config.toml
gain_aug_db = 10
win_length = 512
encoder_bias = "none"
encoder_qk_norm = false
encoder_inner_norm = false
text_encoder_qk_norm = false
residual_init = "zero_last"
beta2 = 0.95
grad_clip = 1.0
steps = 11800
weight_decay = 0.4
Rows from block 6 of the audio encoder of a small contrastive audio-text model, named by matrix and row number. Rows with one number belong to one neuron. Each number is 500 + 25 x the weight over its row's rms, rounded and kept within 0 to 999. All counts start at 0. Numbers have three digits each.
After each neuron's rows are labels from the 100 clips, of 14848, where the neuron reaches its largest size: "lies over" is the class under the peak; "top examples" is what is common among them. Only what is clearly more common there than usual is listed. The data: telephone keypad tones over noise or synthetic speech.
# gate: MLP gate (encoder.blocks.6.mlp.gate.weight, 640x160), inputs 108-159
# fc1: MLP up (encoder.blocks.6.mlp.fc1.weight, 640x160), inputs 108-159
# fc2: MLP down (encoder.blocks.6.mlp.fc2.weight, 160x640, transposed), outputs 108-159

gate.254:498480486492527488524575495513514532497531499527489534497508565502513494515499529525520514486505524473476521512507477510482470509482520488511535513515511552
fc1.254:498507534533482513500459542540475432475525494494491530469521462503471489491519532515502514528478462510541525503521496461540553506457466524491472491495492445
fc2.254:492473478498531480501523489480516540461534491498482478502470557489502501492479488531484520517508533519507480488498500512497515479482507473527540556509516578
lies over: key "5"
top examples: key "5"; first key: 5

gate.310:497498504507546511507460490494503519512516520479495530563549496525478512530477546470493493487498541514459498495539535470517489509541533536485564524487482481
fc1.310:505506487501496512485534488496512469492466502485489496461525471530501521517494532458430504550515504500518489449526492473519516499473505489505495506493524500
fc2.310:493483503488489502482578566547510510496538517504468532479504486488474503484501521501527517522472502478504475480479501495497542515513457492517513499532516490
lies over: key "5"
top examples: key "5"; first key: 5; last key: 5

gate.168:514499479464499502512535532537511517514517513493521526516547562523471496511529504461530542484508523481501490472483523482521499496504514497493439525513490470
fc1.168:502515505520509544500487489473487532551570503484465528477524611506512519496497500458503501516455506480506502471478472514523470521506515484480512502499489503
fc2.168:482490477484495458503534488488520506487475458492484491477495541476435511522503507492519484521515446506501487474470519492531532476531495458523469516524541454
lies over: key "#"
top examples: key "#"; reverberation; first key: #

gate.201:498503532522529514506477520481494491486505542510540463526510501540512490526457523518554506483445482495496452468473435461455514489513523528507470523511491519
fc1.201:491503526509505510481441510477481463469483531486510454489509467512497493496468500509572483471474503500482475487477456484451517482494501531486464494514497526
fc2.201:503527475494495498501481518521511493499525459557516490487482465504497486494509455502502479514526481462513546487497542491516503531523501493472510487485502481
lies over: key "8"
top examples: reverberation; key "8"

gate.139:500495520510517501502473496476486489485509551486517463524519518541506501510456520517540501458463514515493480490476421492441511466507539524501490510514493512
fc1.139:495515532541517526495480506489482480495488549484518469500505476527507482499466529490540487473448479501484470483502411474463505481498515510490476523506480529
fc2.139:504515487485487492498479526513515499512538451523479530486477461481518491501508451494498485548538498468505532502485563490507478513512493492488498492491499516
lies over: key "8"; key "9"
top examples: key "8"

gate.292:484491492506483476508497522485466508524472524525527524490483456545551497513487479553453496511524543486465536495529508537516450505507540487495524529505514500
fc1.292:496493479520510475468506513518485446498486560494489480490467558480501516521505493485489500500474521476494485505541512531507503511489471503545507500492495537
fc2.292:466476486526466477495509517552529545504457541535465466529497493499539490525551501470535521483512512477483503515457530517483481513517519498501515510524520545
lies over: key "4"
top examples: last key: 4

gate.529:501490491480540473508507513513435491545547504526517501540516520548551476512505505509503476520469545517481461518473526486497493515522507523493501530503459470
fc1.529:523520525496494484504429520469508506499478528534512559482550487517498501475499493520468470558471496515492557511508503492485482499506479493508475496522456501
fc2.529:474478473510502511535467525490496489496522518466506513455525479475481519503538471499485524463515496515534510501509505457496541491514513507500513503492491539
lies over: key "5"
top examples: key "5"; first key: 5

gate.312:530468484494503473529509497518532491493443461485527547501492509541520522524522497495526477518504548512475512531522502483508485512475557524538517493486457521
fc1.312:503490480512489482513490486508525510451549543521496513433508513495457490508539463485500502493530529493489501492515502505496435478513520537533521515505505588
fc2.312:506521494512484510483469481478484502518551508498520457510466501480465486484517451497495474518513512516506504494535484500516526501503504517514553487490495470
lies over: key "7"
top examples: key "7"; mains hum

gate.332:494497509508489506471518508466480508545522515498506482512503500524533510513477486462483507537508504516519510509515541505529506494536543492509469457520488455
fc1.332:491518505501482503492463472487466493506466526523519488497490484516540505487504530516504481490509536503486474508515505511485528505502523494492518422501484519
fc2.332:515515496475507485529472488482512477450500493487493501483493482455460506496519489540504496492501475494486486482473481492458472486492460495494474549502502523
lies over: key "4"
top examples: key "4"; reverberation; last key: 4; first key: 4

gate.616:525493495539523529504469485493460523512517501522511536504530452548526536484481500485457492514515524508470533509555506546524545531486492516540509514496462475
fc1.616:475501472502482505508508526477521510473501524522509503498516552496473484506542534538489490525526470477489502520473514485445467521498535482491540511496481533
fc2.616:495525486482498448501513511500488508496492506515488492513488479492496498495491459549519458536517508500521446501496462556508478510502519501488517465534491409
lies over: key "4"
top examples: first key: 4

gate.382:547471464483549508516538481511523573523556496496523521488496443537509507505539491523544505525493473546462561547519479547485509485506528492513508517509497562
fc1.382:533488491511503511511513521497482487529546502510485443482505486501532490456517495492557515497531461484500522529470529521525466483470456484482464475479479506
fc2.382:483495519512492540519551472473540493515458536488451461476515515428506496520446482514489504454515490516501496527483526494483532487532532479493501509524489436
lies over: key "8"
top examples: first key: 8

gate.590:489473513489480473468501508550499546507520501520510511502526485506451510511559470511518513550467486532490520525479523455493482530517516519490492485532489529
fc1.590:503526481491500503468494480522504536545471545510496431520512521494492518503490470490521487450477510491488455488522459531510494490504490522495499503525466515
fc2.590:503483497547500521483527535527453503486512532535514521550457546499475486512433504500457465510546542483488531493551506501504481485466488551489527517496526508
lies over: key "4"
top examples: key "4"; reverberation; first key: 4

gate.461:497502523497537476486486556491532524482516545491495449517494471482520472498481515471500479506493491499484499511494502482501518454528524487470513498521483470
fc1.461:457480516497495506520499475506495458538547502540540487490480540523498541441538494555526465494510522551524479541515511535533491569479483533481518509516504512
fc2.461:532499496483514466488500510495533489471484520464467483473506488454503447506488492445492488508480477457448511497472505478471523462524484481491488492516472434
lies over: key "8"
top examples: key "8"; first key: 8; number of keys: 1; last key: 8

gate.66:524508535505533505511494483487508531458492452465462502469504492458466521522449498492468509481483441505482517502469468491454487465504485457517498525509493461
fc1.66:484493487490525502494509501506552509458510476520553546496504485538491498518503486529475501514465450507507545502538479493534488551494492546527530523507533486
fc2.66:501488508486502492508496482504524491493503481439445543480492486444499489482519526463506485542488470491472465488480502492477512473488468487476494505504479558
lies over: key "8"; key "7"
top examples: speech

gate.395:498487526493503489507500513527511492500463495524514505507514520544457525513464514480524462529515474479476472481496521461452475498511516498524471463479481451
fc1.395:457508511488534500509471507478476488575493488494507490530502549503527482496482476522518491501534514505493530494489497513481496489502495496518481469472538501
fc2.395:530498500490499489513509527488491529483433553524496488482467505482530507487461537531460479535500487452536491513490503520507495536450514484520472508529492502
lies over: key "4"
top examples: key "4"; number of keys: 9

gate.114:482484484475484487477506482478517523520498462490493522493499486485528522501482495489472511565541508502501499507508569505507483500522522473502502490508498506
fc1.114:513490489477491464515474513510479487478518511497484475516519533500483486498511485524512518462497524512508494529457506500481514486510479522509486473487521459
fc2.114:499488502495489494482522479497530522519500462504475539500492465474529500504510525482460495546524496498502533508512584508531508499516512463492508501505505548
lies over: key "3"
top examples: key "3"; reverberation; last key: 3

gate.497:524512502518496453558509534502503478500499484489508515526494408516578511501513495507502501501489512530521486515513471489516534497476510499496528516513465535
fc1.497:498497521503493531477485477479542484518438519521490532515494498527515483481507564526502510528486518471493488460481482457504547501513487520501571488488524503
fc2.497:490484528506510520505465472482508458505454521499564503537513512562463469503440511499512472521460487460487442464536501504498522560459474528494532500485469464
lies over: key "7"
top examples: key "1"; key "4"; number of keys: 9; first key: 7

gate.380:490513489479535476516540466503507484524510526514536499453482549538480486501532503515481505498526514480502481487502523443490517510531505499472481492486475488
fc1.380:522468510495486490518506493499564543518507486471490502537453577528490503492503581524477498456550495505484464435504485533481503493510530495520497515494491478
fc2.380:504477512481496516514512479496552502516460458541528495533500532514465517491507513515472499450520499459503504504502457487479499540518453456482518506479521463
lies over: key "C"
top examples: reverberation

gate.371:487490485497543507485549488494504465497535449504528585492518488502547508501570509528487523520481506505472529524534498457499518505496519514502548516510459571
fc1.371:473508507484490514468445502497486488434458471522516542488514534508495497514529504496516499480469526483492453468542535464487456496524463503518529480505497556
fc2.371:518501542516517523518527530552447498471482449488514543553522536500495505503475524521499477499464547521487505485502485500479460503470550481490515481474474495
lies over: key "#"
top examples: key "#"

gate.24:498493519509504504505505489466490474480502477536519506526499514524456510504506518442511523480495469535483546541503486482527487486508508497510482479518490565
fc1.24:475496498486460486500565464498523507507437469520483544500534515498529496506461487486537528519474495491504513515527507492499530530478527496508545473505494524
fc2.24:491527508483476486461553498492512496507448535467506465503497518516457483489501523480522485504491499514506473498538505528499519477539495519528505514510473478
lies over: key "7"
top examples: key "7"; first key: 7; thin (high-pass)

gate.504:472490492495499466515520491537512490507498463543521516566527541491486502505498490506481538508488505546468452538490510496500497507507525531528537490485470525
fc1.504:541483488536515487508514526540511574529557480484486480479497530496459486516522598507535512500479510490497492517499477489499501499479496522498517539486508504
fc2.504:518532491546492512503505503501452470539442472502480453526514514516466526498483467518479476451456500509502451495516477480500509488483501516489476458509554449
lies over: key "3"
top examples: key "3"; last key: 3

gate.44:524485495501538546478496522499496455543510484512510490521500479532508522500492494482499485508490492503492459505501537485471494509504486499483502490501489473
fc1.44:519489503479497495532524447528521513501513514505526531492506517522522517525502491547563503507505487523493523512510497516491478488439528509499488553496475548
fc2.44:506506500477503495495514467513502513499457506495511511495482489453490485514429552490496479509528486467510571516517486482516552491489483467499525524516511515
lies over: key "7"
top examples: reverberation; key "7"

gate.98:518492530531526503477471524497504511499510511542504541512512510533500492516507538476541528492503476517480506509517499512501510526493542506508513549527528539
fc1.98:473496515465503467531482532526520490471488503479531542455503507485455501529511544506547515497499472483508490498451507534476528501482447455523482503488473517
fc2.98:529501519511538522475520493486525514506523500496516487482512532512541501498483503504506526534503461527489483497506538509496529518497480514513464467542511568
lies over: key "C"
top examples: key "C"

gate.579:517502498493514509509565493466484472554465488498502492467506499511539498553514479499528481523513449517487522530499514480492518540503510498526505490486466483
fc1.579:508492515507477499520486522513542481540553527514481481497518484493551521515515429511526482488507502480502535502509507482492458527532508483566530472512445527
fc2.579:483511515484470506486468539516477451523535474549501461499501488504506508476501428557517514453484492482472530478498521490499552482556471525507487477501529465
lies over: key "4"
top examples: speech; key "4"

gate.111:530495526483509513489481493507521497503450478495524517481495470525526513509512469484485511430493521505467535548564491487537468528473502517534496460485505494
fc1.111:525487501501530504523539493494528551467465469534508481546485479519494541481483515495505504469490505507487475510519501519456526511469484497513516491496533504
fc2.111:492528491481495491495473506527518474503500484484464502461501474479506507496467473495504482454485542512528489512515502474485496479513481499464523526525471539
lies over: key "4"
top examples: key "4"; reverberation; pink noise; first key: 4

gate.330:488504505509527498513520491483504515509491492485536483516515497529505517509485478531490510508466435518531491504475455485489474491513514522504459514517512482
fc1.330:494514505534505535475509487482500521519493505515499500486494505504518516503490550476504493505516394505478506484544452490529501497499511463485523533507463560
fc2.330:524499491480473476468472495506511490497493516485444541466478502444508476496540520466507493503514563489464491506493558501496519495478475471500497512495476495
lies over: key "8"
top examples: key "8"; reverberation; last key: 8; first key: 8